Rows from block 2 of a small self-supervised image encoder, named by matrix and row number. Rows with one number belong to one neuron. Each number is 200 + 20 x the weight over its row's rms, rounded and kept within 0 to 999. All counts start at 0.
After each neuron's rows are labels from the 100 images, of 14976, where the neuron reaches its highest value: "strongest on" is what is common among them. Only what is clearly more common there than usual is listed. The data: cartoon faces. In brackets: how many of the 100, against the usual share in percent.
# fc1: MLP up (model.blocks.2.mlp.fc1.weight, 768x128), inputs 64-127
# fc2: MLP down (model.blocks.2.mlp.fc2.weight, 128x768, transposed), outputs 64-127

fc1.1,225,206,184,190,238,189,233,172,213,189,212,228,167,185,199,182,210,215,208,211,218,198,219,208,211,176,210,223,189,178,196,177,211,216,175,202,191,175,206,192,204,198,214,212,127,227,233,154,215,215,200,222,213,181,213,183,176,197,190,188,193,199,227,184
fc2.1,214,208,213,185,219,183,196,239,157,209,172,185,210,175,167,207,177,197,209,207,210,205,194,210,175,198,222,207,174,195,169,222,215,185,170,177,187,212,282,182,208,209,201,209,191,222,220,211,160,208,192,183,197,221,179,226,203,215,204,166,198,182,234,185
strongest on: surprised (71 vs 12.9)

fc1.158,193,216,200,203,186,204,245,189,168,187,208,205,196,175,203,207,233,215,202,201,164,207,176,193,201,178,227,205,213,223,201,205,172,206,173,231,193,195,177,184,208,192,254,190,183,253,241,172,192,203,236,225,252,171,149,194,197,231,164,194,202,193,210,196
fc2.158,180,227,208,202,179,220,238,155,193,188,173,192,219,172,216,193,213,215,180,187,222,161,182,176,204,188,197,166,194,199,165,183,225,227,162,208,200,202,168,178,205,208,247,207,158,216,207,197,188,215,194,260,201,179,179,180,181,191,191,197,203,229,183,166
strongest on: white hair (49 vs 6.2)

fc1.583,202,196,224,215,167,253,193,199,177,198,218,227,208,182,230,177,210,180,198,203,209,205,192,246,189,176,191,201,214,193,213,191,236,204,222,220,183,219,223,190,238,212,216,192,208,216,195,184,232,206,159,197,193,228,150,168,172,175,223,176,195,218,230,201
fc2.583,204,209,193,207,242,187,187,198,188,182,259,184,171,202,195,231,205,177,167,177,193,224,188,192,213,230,214,182,184,183,216,181,198,211,200,183,203,220,209,168,197,238,217,209,206,225,213,161,173,175,232,199,202,218,168,237,207,198,188,177,203,197,194,187
strongest on: teal face (47 vs 14.2)

fc1.59,249,197,209,208,181,244,219,204,206,217,182,196,220,232,198,210,204,197,207,208,212,182,184,201,200,255,191,178,207,198,190,207,199,242,212,200,217,176,182,177,192,167,220,189,192,199,179,184,191,208,169,171,190,166,152,207,208,150,191,175,187,206,187,197
fc2.59,191,177,194,179,207,173,193,162,238,187,178,190,200,198,215,197,215,179,248,195,202,213,188,236,212,216,211,186,228,240,196,174,166,193,166,196,180,201,196,190,201,222,199,194,207,211,213,179,173,180,197,209,188,141,211,222,188,196,180,193,200,202,214,196
strongest on: sunglasses (76 vs 12.2)

fc1.8,212,239,211,189,228,235,227,186,230,197,219,160,191,209,220,213,201,215,230,223,201,197,203,199,230,221,221,212,177,139,198,213,220,177,200,234,210,183,224,199,207,215,178,186,219,185,167,189,186,215,177,188,192,205,207,194,212,205,168,189,200,208,200,191
fc2.8,228,181,206,173,200,233,190,173,157,215,158,214,214,216,189,169,203,223,196,200,207,234,226,225,190,213,140,200,227,213,178,203,188,204,223,209,198,186,215,219,223,180,217,213,205,242,224,193,207,222,222,212,179,161,209,219,192,185,204,200,176,183,208,192
strongest on: top hat (33 vs 9.6); blue hair (31 vs 6.2)

fc1.374,196,221,193,199,239,201,204,219,190,114,195,178,201,182,204,198,202,167,232,192,196,195,197,206,262,219,211,233,222,176,183,191,193,180,197,200,178,184,193,201,189,193,207,236,150,187,196,208,172,188,198,181,199,211,210,218,217,183,222,211,207,210,202,203
fc2.374,217,206,213,201,196,189,208,229,195,210,203,201,210,209,205,179,217,185,215,220,230,255,188,211,200,195,169,181,187,189,192,199,193,217,234,208,189,218,200,246,229,214,215,184,184,203,217,200,225,216,183,239,168,189,195,198,209,212,228,178,170,238,196,236
strongest on: blue hair (37 vs 6.2)

fc1.200,186,217,195,232,216,202,282,164,184,198,183,202,167,164,200,190,199,218,209,190,202,176,211,196,211,205,214,192,205,166,190,223,184,186,161,216,225,198,187,197,204,179,218,211,210,202,204,232,196,209,247,227,228,207,208,203,208,197,205,204,198,216,191,199
fc2.200,206,226,172,189,202,186,199,197,208,157,203,214,242,196,162,206,200,224,180,214,208,228,186,229,214,228,220,247,197,189,221,184,247,189,206,203,165,207,211,173,216,196,190,199,192,228,207,199,221,200,237,183,196,220,199,210,181,169,192,235,178,214,192,213
strongest on: white hair (27 vs 6.2)

fc1.613,204,192,204,187,232,207,206,203,201,199,208,163,219,177,211,206,205,214,216,215,207,197,190,157,238,238,195,221,242,176,186,197,192,208,202,236,205,192,232,188,192,197,174,223,187,198,198,188,193,175,234,179,191,237,192,205,204,184,192,190,197,221,193,187
fc2.613,206,187,174,229,183,176,216,202,212,227,203,206,199,146,208,207,220,204,236,195,215,274,197,213,209,240,204,189,211,219,198,210,196,198,160,202,184,215,236,203,206,213,229,229,229,200,213,187,188,212,210,200,198,201,227,177,206,212,177,158,245,196,186,185
strongest on: looking right (94 vs 33.2); surprised (66 vs 12.9)

fc1.729,196,192,208,199,206,194,231,192,217,198,219,230,190,214,227,176,232,218,204,225,218,192,180,227,219,199,165,186,183,162,205,217,195,177,183,175,191,226,192,194,184,201,164,185,205,175,218,192,176,198,231,192,194,200,183,208,195,191,212,176,200,199,204,185
fc2.729,197,203,217,206,250,229,201,178,173,177,202,233,203,212,187,192,180,184,180,231,203,192,178,188,188,211,200,208,227,209,210,182,209,218,194,222,220,199,207,207,252,175,169,210,217,212,180,204,180,165,197,190,226,173,183,223,201,196,227,199,193,257,192,172
strongest on: pink face (51 vs 14.4); sunglasses (35 vs 12.2)

fc1.290,203,190,219,180,191,216,231,225,226,137,193,212,198,202,205,205,186,191,192,198,174,202,181,203,187,200,183,225,192,180,220,220,167,188,172,206,227,209,216,149,189,216,208,197,171,200,184,193,156,221,207,215,204,198,195,185,222,223,185,186,205,192,225,203
fc2.290,197,183,256,209,204,189,248,208,167,216,207,207,210,189,172,189,192,193,246,175,175,190,171,189,202,231,257,198,199,213,205,203,230,174,226,211,201,188,212,207,226,198,226,204,201,207,219,215,193,190,174,221,241,202,225,219,237,174,227,189,204,181,214,223
strongest on: black hair (25 vs 5.9)

fc1.715,188,234,195,208,185,163,209,187,201,200,196,183,177,206,200,172,184,185,186,204,180,188,211,238,196,184,233,184,193,187,160,214,215,219,250,208,181,208,179,226,201,217,223,200,232,200,199,168,188,171,201,220,188,204,195,247,199,240,184,156,191,191,224,201
fc2.715,213,211,198,237,259,203,200,219,242,205,188,203,184,207,209,226,231,183,207,229,213,194,216,202,201,223,273,194,159,203,213,207,189,148,205,203,227,210,186,186,194,214,188,212,193,199,195,203,190,218,218,199,189,201,220,221,195,191,207,202,212,174,182,196
strongest on: glasses (38 vs 16.5)

fc1.654,221,215,170,233,186,234,248,206,209,174,178,221,212,193,184,218,236,214,228,181,208,223,221,200,185,197,205,234,199,195,175,179,183,208,190,214,217,195,185,201,212,199,238,201,191,214,188,186,207,173,162,164,201,222,174,217,164,232,169,165,217,197,199,190
fc2.654,192,215,206,226,202,191,198,193,194,230,194,188,206,168,199,204,184,221,219,193,188,229,203,186,165,207,185,236,225,155,161,193,167,159,183,162,189,191,206,221,217,180,188,173,193,190,215,198,211,183,209,233,211,186,198,175,193,203,166,211,187,184,188,184
strongest on: pink face (35 vs 14.4); sunglasses (32 vs 12.2)

fc1.631,202,231,227,199,149,219,210,172,205,208,220,221,196,197,205,205,207,203,197,168,173,219,195,152,204,218,225,229,182,199,176,174,201,203,195,186,186,213,181,183,159,235,214,190,185,181,204,198,210,217,183,204,196,240,190,189,197,161,201,196,191,201,230,186
fc2.631,179,217,180,193,166,217,172,188,166,216,171,218,166,191,206,185,192,195,231,249,222,222,199,152,160,226,164,179,218,214,206,220,208,196,208,217,198,182,221,206,204,228,191,215,196,180,204,203,164,191,164,204,201,192,202,180,204,205,197,195,218,183,226,183
strongest on: looking right (66 vs 33.2); surprised (36 vs 12.9)

fc1.142,257,204,194,187,220,217,201,220,199,200,240,203,169,204,202,201,200,192,185,193,191,149,193,192,179,201,199,159,194,196,230,221,194,198,203,180,149,219,197,202,194,207,204,198,186,166,177,214,203,155,231,247,199,209,199,195,196,188,213,202,172,202,218,200
fc2.142,196,208,216,188,193,199,202,198,195,190,203,227,208,188,207,229,218,196,192,181,235,221,216,177,193,199,214,217,216,197,194,211,200,214,207,245,243,171,216,231,198,175,208,207,226,202,251,165,190,200,226,148,203,224,194,180,208,203,209,198,233,198,169,199
strongest on: black hair (32 vs 5.9)

fc1.615,238,209,198,207,218,208,207,215,193,209,261,236,186,194,197,208,199,180,218,197,161,179,196,176,183,207,176,155,198,189,214,220,188,237,187,192,200,219,176,186,195,202,193,224,193,190,184,211,206,189,212,215,201,186,226,197,189,203,235,195,180,196,201,197
fc2.615,205,194,200,209,199,237,209,198,208,195,192,188,196,204,217,201,219,218,194,204,254,195,207,195,202,179,233,242,202,222,217,211,198,168,240,247,222,195,219,203,196,178,181,196,199,196,251,200,212,232,177,178,197,239,226,180,213,187,165,199,222,199,180,214
strongest on: black hair (26 vs 5.9)

fc1.341,229,201,215,214,239,228,183,208,184,190,202,195,173,173,187,189,214,192,225,214,208,196,128,211,213,211,211,209,238,195,215,171,195,225,227,206,190,226,216,198,202,184,212,211,183,207,244,186,202,172,214,188,221,217,187,231,205,172,188,140,230,204,215,196
fc2.341,214,218,189,212,226,237,199,220,190,203,181,215,195,236,224,179,173,166,193,214,195,208,194,219,206,219,199,205,202,190,191,201,230,201,190,204,185,177,225,206,220,216,205,205,171,200,229,185,200,222,237,211,230,202,251,207,186,222,198,184,200,211,230,212
strongest on: teal face (33 vs 14.2)

fc1.123,212,231,166,187,192,221,270,213,196,204,218,199,205,198,166,235,200,196,224,203,205,200,192,189,192,177,200,192,208,174,169,194,150,202,233,197,187,208,206,206,212,197,187,166,201,227,203,198,197,199,195,215,251,200,192,210,183,237,221,204,219,176,206,185
fc2.123,178,236,246,186,197,223,192,176,153,205,215,170,185,195,254,202,224,236,179,219,196,174,192,229,208,224,200,228,200,206,182,188,214,212,183,192,194,183,165,196,195,195,228,216,193,229,200,218,187,196,191,194,188,193,174,198,198,228,193,206,165,229,162,179
strongest on: white hair (34 vs 6.2)

fc1.616,225,179,203,213,207,212,227,216,184,217,198,210,183,215,180,223,196,199,206,191,217,226,197,200,215,196,205,143,205,215,192,184,180,201,174,185,193,190,251,165,185,235,199,205,199,220,199,158,173,215,199,206,206,225,199,216,173,173,159,196,192,210,233,166
fc2.616,219,179,214,187,195,181,213,204,201,212,230,222,203,171,217,207,221,177,181,207,209,213,186,234,184,207,174,191,227,192,191,201,180,178,181,224,195,182,209,161,213,210,226,158,200,210,178,192,150,200,231,194,184,195,188,189,210,168,183,162,179,192,182,197
strongest on: sunglasses (85 vs 12.2)

fc1.411,230,180,178,206,200,200,211,199,203,202,202,234,221,177,222,245,205,198,187,201,203,212,195,234,192,206,229,221,190,195,187,210,203,200,163,192,204,203,186,185,201,215,206,211,212,219,185,219,157,203,194,205,195,225,201,174,180,153,152,179,209,204,225,211
fc2.411,162,204,201,208,230,202,197,170,199,190,205,159,220,177,191,187,207,174,240,222,174,193,186,175,187,222,181,180,227,194,201,166,201,215,215,218,207,209,214,225,193,185,203,203,241,174,213,204,208,145,224,189,200,195,215,191,196,203,219,211,210,172,210,180
strongest on: top hat (26 vs 9.6)

fc1.112,187,195,212,204,196,195,203,186,210,180,235,176,223,210,188,201,229,202,225,206,195,148,198,183,194,224,205,198,203,189,214,259,199,196,220,200,162,201,200,202,195,221,189,209,207,207,225,232,200,194,205,236,198,182,189,204,228,195,193,208,180,193,215,200
fc2.112,197,200,210,211,226,238,195,204,184,210,191,227,182,197,212,220,170,203,212,183,198,256,204,209,204,177,208,188,195,179,195,119,204,213,165,209,210,196,241,193,192,183,209,207,203,212,201,148,170,194,214,161,203,167,201,205,199,195,204,161,197,184,210,202
strongest on: looking left (90 vs 33.6)

fc1.555,208,202,202,201,207,185,202,192,214,203,199,215,99,211,203,192,167,201,206,197,198,235,200,233,209,227,211,208,218,202,197,218,195,275,206,210,190,163,198,195,201,179,205,196,179,192,178,185,189,142,201,193,197,141,190,191,212,220,206,197,192,204,239,193
fc2.555,222,201,198,196,195,194,205,232,201,196,219,193,185,171,200,195,223,192,190,189,169,185,191,197,202,173,182,176,167,179,193,184,182,182,210,161,188,225,179,211,194,232,197,216,189,189,178,213,220,207,197,215,196,196,246,209,214,212,158,221,198,206,251,198
strongest on: top hat (25 vs 9.6)

fc1.628,196,202,202,190,205,200,206,205,236,154,204,177,194,212,214,212,187,152,193,199,228,218,143,188,180,174,201,210,229,154,207,208,201,190,192,167,188,171,205,185,161,178,232,234,223,213,167,187,187,204,170,178,187,200,202,224,235,199,203,194,214,197,209,174
fc2.628,210,183,198,220,185,178,160,246,213,240,211,202,217,200,204,186,194,190,212,177,196,191,184,189,193,209,185,216,213,232,216,187,192,205,205,185,184,260,204,167,173,168,212,210,191,216,185,187,201,167,206,172,207,205,185,208,169,179,202,197,200,185,203,200
strongest on: looking left (78 vs 33.6); green face (34 vs 14.7); surprised (32 vs 12.9)

fc1.611,185,216,171,180,232,173,230,207,188,219,211,214,193,190,198,221,214,183,187,214,215,196,170,210,171,189,170,203,186,217,212,214,222,226,198,167,198,229,199,200,200,194,193,213,161,217,176,214,189,205,238,195,238,166,211,185,221,196,208,233,196,219,196,194
fc2.611,151,245,190,200,206,231,232,219,195,185,219,187,202,183,195,215,203,179,174,189,174,202,212,220,225,208,184,161,188,244,208,247,197,155,194,200,210,208,174,202,200,198,218,202,231,226,191,213,204,190,174,211,197,237,200,213,211,216,192,196,200,211,194,201
strongest on: black hair (26 vs 5.9)

fc1.521,206,224,203,219,205,191,204,197,150,214,238,208,230,206,218,206,162,177,225,213,165,198,182,197,182,198,211,188,198,181,202,195,185,197,215,171,199,199,198,205,200,187,216,212,206,232,208,229,183,196,226,220,210,209,191,176,236,202,151,193,203,224,187,193
fc2.521,207,198,186,211,219,198,217,221,205,189,193,212,206,223,199,179,216,201,169,191,217,227,219,225,234,194,209,200,181,230,193,202,203,166,194,204,235,202,188,172,193,202,203,173,187,192,245,163,150,218,204,196,212,196,191,210,223,144,173,163,217,191,209,197
strongest on: white hair (42 vs 6.2); pink face (32 vs 14.4)

fc1.463,184,208,245,177,207,216,202,192,211,189,193,203,193,199,217,176,196,213,210,214,191,155,184,194,163,185,211,208,213,171,181,187,223,235,215,235,179,185,208,164,195,226,197,229,185,182,202,171,189,196,193,170,206,210,167,201,183,159,198,206,206,196,234,207
fc2.463,212,196,188,214,205,211,173,176,209,175,177,206,173,167,196,185,176,213,242,220,219,194,200,196,186,210,205,217,222,210,205,207,210,170,225,178,193,201,199,197,197,214,247,193,217,162,200,228,208,196,195,224,212,191,202,214,234,167,182,206,149,188,201,188
strongest on: blue hair (34 vs 6.2)

fc1.626,209,208,196,204,230,179,219,164,236,199,199,228,190,195,196,176,210,193,167,202,216,202,231,211,202,251,184,157,191,195,179,202,201,242,199,183,182,176,184,195,191,156,195,207,163,197,211,162,190,213,207,196,205,203,171,213,161,183,197,199,226,192,234,183
fc2.626,202,206,221,241,209,221,196,206,144,212,195,203,218,208,217,182,163,205,220,187,175,171,190,165,201,187,204,205,179,197,188,164,201,186,189,204,199,235,273,192,203,201,205,198,213,204,235,208,171,176,200,190,200,180,215,209,257,243,195,196,203,188,192,197
strongest on: black hair (26 vs 5.9)

fc1.36,205,202,198,221,187,197,214,150,219,190,208,183,176,183,173,214,180,186,185,177,212,160,217,188,214,215,172,231,213,225,191,194,203,203,234,213,206,214,206,168,187,192,190,156,158,165,193,210,193,212,199,188,227,237,198,198,164,187,217,195,215,226,199,196
fc2.36,214,198,193,191,198,171,160,163,189,187,234,191,170,186,171,217,237,211,214,184,209,202,182,186,186,180,194,175,189,206,223,198,220,208,197,197,196,173,189,204,196,169,211,191,199,169,241,219,196,183,177,176,196,210,181,205,164,176,210,237,241,190,218,211
strongest on: top hat (26 vs 9.6)

fc1.537,209,214,228,160,214,203,200,191,195,212,248,201,183,154,188,191,198,197,182,211,221,201,191,212,221,233,199,207,252,149,202,193,195,216,201,237,179,200,216,198,199,200,206,186,191,203,214,194,194,178,207,204,213,204,218,199,159,208,203,206,232,196,195,179
fc2.537,207,203,219,231,179,210,186,217,207,203,198,201,197,196,215,261,191,177,220,196,191,215,197,189,205,167,207,203,193,234,221,172,210,181,181,171,179,163,208,228,225,207,201,232,176,241,173,204,209,222,245,188,203,193,191,212,224,165,187,185,163,231,216,209
strongest on: laughing (29 vs 12.2)

fc1.570,183,186,229,222,214,190,219,192,200,222,177,214,234,196,154,197,170,211,211,183,182,188,195,224,207,202,195,200,209,213,211,198,221,245,159,241,156,200,196,177,208,172,186,200,189,189,204,181,209,205,206,162,202,209,195,164,170,171,213,180,170,211,206,187
fc2.570,194,234,192,239,203,220,190,237,171,222,169,176,192,182,238,198,185,202,208,191,176,207,190,226,184,219,200,180,234,220,216,230,205,166,199,203,181,178,200,212,204,178,190,181,220,227,203,183,206,182,182,194,203,203,206,195,194,207,189,218,179,209,223,225
strongest on: laughing (45 vs 12.2)

fc1.173,222,208,211,173,217,225,215,158,200,204,220,208,187,199,214,208,155,235,148,203,225,197,172,226,222,191,193,207,162,194,163,195,197,219,195,208,188,192,219,174,201,184,220,197,217,180,208,206,204,202,200,188,205,172,195,211,227,161,207,181,210,215,190,187
fc2.173,186,204,191,190,211,249,191,186,201,190,187,220,201,207,195,204,193,180,217,162,235,238,176,176,209,203,200,191,170,170,206,210,156,212,187,184,194,202,222,170,232,192,175,231,208,193,205,215,193,205,196,216,209,207,174,210,195,227,173,201,177,177,202,219
strongest on: sunglasses (89 vs 12.2)

fc1.354,212,213,182,214,208,172,241,208,202,216,197,233,199,161,209,183,216,212,197,210,207,163,197,217,211,214,210,178,194,194,187,187,170,181,215,196,201,196,171,195,196,204,189,179,186,190,204,221,201,207,209,200,223,216,216,185,221,206,157,202,220,197,240,137
fc2.354,218,198,189,219,174,212,243,239,204,216,226,164,222,185,227,197,221,196,199,197,194,230,200,210,207,196,208,198,203,188,212,171,183,197,220,169,180,201,195,222,209,190,191,174,194,225,212,187,196,222,197,219,217,184,192,205,198,178,207,230,172,170,188,194
strongest on: glasses (37 vs 16.5)

fc1.480,224,227,179,192,253,197,208,201,189,183,200,212,213,229,194,196,214,212,179,223,223,144,176,191,189,201,229,186,196,199,200,200,217,197,177,212,200,197,185,139,168,193,199,186,180,230,220,160,182,209,187,180,190,175,193,200,207,208,210,153,223,219,201,194
fc2.480,203,186,239,232,192,228,217,188,183,232,207,185,200,196,217,238,182,176,243,180,193,199,182,183,204,205,198,186,211,188,168,158,187,208,195,193,194,212,209,181,194,191,203,236,223,207,190,197,180,181,217,188,222,181,219,202,179,222,193,215,184,191,200,205
strongest on: sunglasses (90 vs 12.2)

fc1.401,199,178,226,224,181,195,226,193,231,239,221,182,180,192,229,219,191,198,240,188,181,185,207,229,197,224,186,208,216,217,202,204,157,184,184,189,218,203,183,208,181,179,229,193,192,186,200,189,210,201,185,178,207,159,176,194,241,204,183,223,185,201,230,188
fc2.401,207,196,195,172,219,222,217,233,219,223,231,202,240,190,217,206,190,202,209,217,182,209,193,188,256,186,196,216,201,197,197,233,197,209,207,164,186,192,190,179,171,188,190,185,180,214,227,206,214,184,220,214,216,247,203,187,182,159,198,214,194,177,177,213
strongest on: surprised (45 vs 12.9); glasses (36 vs 16.5)

fc1.445,216,200,201,184,220,174,200,198,209,223,190,160,180,185,193,169,171,191,189,186,162,187,233,223,202,197,223,196,155,198,207,223,203,189,196,231,191,203,243,203,189,219,197,196,188,219,181,224,200,195,169,230,193,242,212,199,194,206,152,205,225,207,187,202
fc2.445,183,224,211,201,198,235,199,191,200,211,209,223,187,201,222,244,228,178,209,234,228,187,182,160,172,206,206,212,245,197,210,182,207,215,230,202,235,188,165,212,201,193,225,198,220,199,223,190,210,156,216,171,197,183,185,205,181,165,226,170,210,203,200,195
strongest on: sleepy (45 vs 12.3)

fc1.662,235,212,198,222,239,179,203,198,171,208,217,177,191,168,182,189,189,208,172,209,214,199,219,226,210,200,206,188,192,200,208,207,224,206,240,209,180,229,209,211,173,227,216,201,195,233,205,216,205,178,224,164,229,216,211,204,135,198,179,193,191,189,202,199
fc2.662,187,203,185,219,196,253,193,212,174,178,199,200,215,193,212,203,164,207,187,194,197,194,191,215,179,199,171,211,220,201,227,167,216,213,199,190,212,161,167,216,199,200,243,190,209,207,207,166,200,196,195,236,196,198,203,200,205,212,224,196,169,199,180,208
strongest on: sleepy (35 vs 12.3)

fc1.298,203,168,199,232,249,177,196,202,190,223,221,189,193,216,187,180,214,205,218,181,178,201,209,175,221,191,189,190,212,205,180,194,197,201,179,204,195,179,184,202,201,216,227,207,210,194,189,229,189,203,216,202,194,208,159,149,219,178,189,166,187,211,218,232
fc2.298,227,196,188,204,219,193,186,209,226,172,174,201,207,199,189,196,163,175,167,196,228,208,242,217,196,154,224,227,182,198,199,208,208,174,207,197,216,196,188,235,203,193,168,211,202,218,236,180,213,191,181,172,194,175,217,215,211,242,196,213,162,203,198,186
strongest on: blue hair (62 vs 6.2)

fc1.508,185,209,212,204,181,210,210,174,213,158,205,240,180,219,216,203,253,202,198,191,226,193,222,213,201,248,200,175,185,207,195,211,178,246,217,178,197,188,187,191,185,202,194,216,157,179,217,183,171,232,215,178,207,206,178,181,171,151,215,172,208,195,242,180
fc2.508,162,199,195,192,199,202,218,190,165,206,193,207,222,205,205,208,143,195,199,189,193,183,194,188,185,147,217,215,187,210,196,186,205,161,214,239,228,216,249,214,203,200,199,192,204,208,208,214,185,145,218,204,201,196,191,223,247,243,188,193,182,196,185,194
strongest on: pink face (34 vs 14.4); sunglasses (30 vs 12.2)

fc1.230,176,252,219,199,204,215,212,184,205,202,229,195,174,176,216,213,205,204,184,221,203,161,182,190,191,212,191,198,211,195,215,170,190,202,182,232,180,210,181,189,196,195,228,212,219,196,194,214,169,190,217,212,212,216,198,208,171,213,187,205,229,229,217,198
fc2.230,172,197,186,176,163,206,191,231,209,214,182,193,204,213,218,215,183,215,217,208,215,194,210,203,183,220,222,206,214,191,208,205,225,210,226,214,200,212,201,221,218,212,201,218,166,212,189,195,217,181,213,201,220,191,160,191,166,181,207,173,181,205,206,228
strongest on: sleepy (36 vs 12.3)

fc1.12,207,215,223,201,221,215,226,184,199,184,181,193,197,166,179,211,189,159,196,192,187,208,201,228,164,211,207,223,235,162,192,176,206,199,175,195,186,226,171,194,194,230,245,217,212,214,202,172,201,204,215,177,216,225,158,219,197,191,171,215,207,236,214,198
fc2.12,240,174,223,216,230,226,234,181,188,189,194,195,175,223,193,202,203,244,173,177,233,218,181,224,240,206,194,181,173,211,155,178,209,204,222,204,200,197,207,215,206,199,220,200,226,188,180,183,200,186,236,200,181,214,223,172,213,215,204,203,234,195,246,182
strongest on: white hair (69 vs 6.2)

fc1.680,238,210,213,189,225,161,205,210,186,198,215,193,181,184,171,195,210,192,203,207,173,202,179,206,205,173,213,243,196,154,216,206,165,201,226,224,169,216,248,222,194,204,207,198,208,190,219,176,209,198,206,185,217,198,182,202,183,211,189,176,215,192,208,179
fc2.680,210,189,195,208,144,232,214,186,197,214,220,195,207,191,226,221,226,196,173,233,203,199,173,214,193,203,196,220,210,209,196,172,223,164,208,180,205,192,163,206,199,206,243,207,198,198,254,199,193,181,188,184,216,210,195,223,207,177,228,180,152,190,185,174
strongest on: sleepy (35 vs 12.3)

fc1.643,200,197,208,226,216,225,201,207,193,222,217,196,227,221,225,233,205,184,215,198,176,202,178,195,202,188,217,198,177,211,196,232,196,203,197,193,203,233,210,178,185,203,210,204,214,200,193,204,176,213,248,191,221,166,198,153,218,194,190,205,181,231,188,225
fc2.643,170,228,189,195,176,211,208,191,193,214,205,180,210,188,175,207,167,206,196,163,201,205,230,263,159,235,213,254,196,199,214,200,204,167,224,230,201,170,187,212,204,184,220,181,172,207,184,193,201,233,193,218,194,197,192,195,190,194,191,180,190,217,200,186
strongest on: blue hair (29 vs 6.2)

fc1.756,186,209,216,206,195,216,243,209,211,211,200,193,172,182,212,215,176,205,204,197,213,163,210,175,185,216,209,215,229,172,195,214,186,243,198,201,161,213,208,174,181,175,234,200,173,213,235,207,229,201,195,205,199,184,180,198,181,217,185,163,201,189,219,190
fc2.756,204,224,200,164,189,208,175,193,196,213,185,200,177,163,168,202,227,215,178,181,173,226,214,207,171,182,163,196,185,198,175,187,221,189,214,200,216,203,187,219,152,216,168,201,188,190,213,197,218,228,187,176,206,141,216,196,217,176,197,186,178,206,157,175
strongest on: looking left (64 vs 33.6); orange face (42 vs 13.9); green face (34 vs 14.7)

fc1.565,219,200,225,199,203,194,212,189,224,193,201,221,169,179,185,223,226,205,224,192,211,171,200,179,196,222,204,210,203,228,183,211,214,207,206,192,190,204,170,174,200,204,190,211,195,186,182,202,214,201,214,225,212,240,211,191,174,177,162,215,212,203,252,196
fc2.565,170,221,198,214,228,269,212,158,182,225,205,200,193,182,211,171,149,197,207,217,188,172,196,189,188,211,203,207,198,173,210,175,190,186,203,198,198,182,225,179,193,189,228,202,208,182,211,223,191,153,251,215,206,201,195,196,216,219,193,187,216,207,189,179
strongest on: white hair (31 vs 6.2)

fc1.507,194,213,226,211,208,201,210,166,189,149,186,179,191,207,189,219,179,184,208,197,211,155,183,173,227,236,225,212,208,238,185,224,177,173,187,202,225,229,220,203,175,174,202,212,207,183,200,213,229,232,155,222,211,200,194,189,208,208,210,209,209,187,199,211
fc2.507,207,213,195,238,193,178,218,190,166,180,219,208,198,173,199,215,199,203,159,203,202,203,178,199,169,169,210,218,185,215,208,215,185,225,153,203,203,224,243,196,194,171,175,214,182,192,219,192,168,197,189,181,181,157,201,176,219,198,190,202,192,181,220,191
strongest on: laughing (35 vs 12.2)

fc1.454,200,210,244,177,221,190,213,200,184,198,246,166,182,170,215,201,189,213,234,199,185,156,163,177,212,214,207,192,237,191,203,207,169,192,203,235,192,193,215,195,205,190,217,225,202,222,209,196,207,168,220,197,231,197,210,196,202,225,205,179,209,222,182,208
fc2.454,184,189,179,215,180,203,200,202,214,168,178,216,222,181,194,237,213,208,172,223,210,231,203,210,176,196,192,212,207,205,201,173,206,208,199,201,205,181,179,189,236,209,194,190,218,214,220,210,220,214,207,204,225,192,173,223,176,181,199,208,177,183,206,204
strongest on: sleepy (30 vs 12.3)

fc1.296,182,239,234,195,200,198,205,175,172,205,248,201,224,206,194,223,180,165,209,178,181,198,198,217,173,199,197,204,192,174,199,190,208,224,225,201,184,208,229,201,204,182,226,206,198,196,220,230,170,200,247,199,225,212,205,194,202,189,182,199,201,233,187,199
fc2.296,206,170,187,194,212,210,202,198,200,197,179,216,188,209,202,197,182,192,216,173,207,236,238,221,208,192,206,196,171,207,196,230,187,195,225,211,247,197,205,180,198,192,208,185,182,188,223,147,172,226,209,164,210,212,185,185,212,186,199,201,181,203,209,204
strongest on: white hair (34 vs 6.2)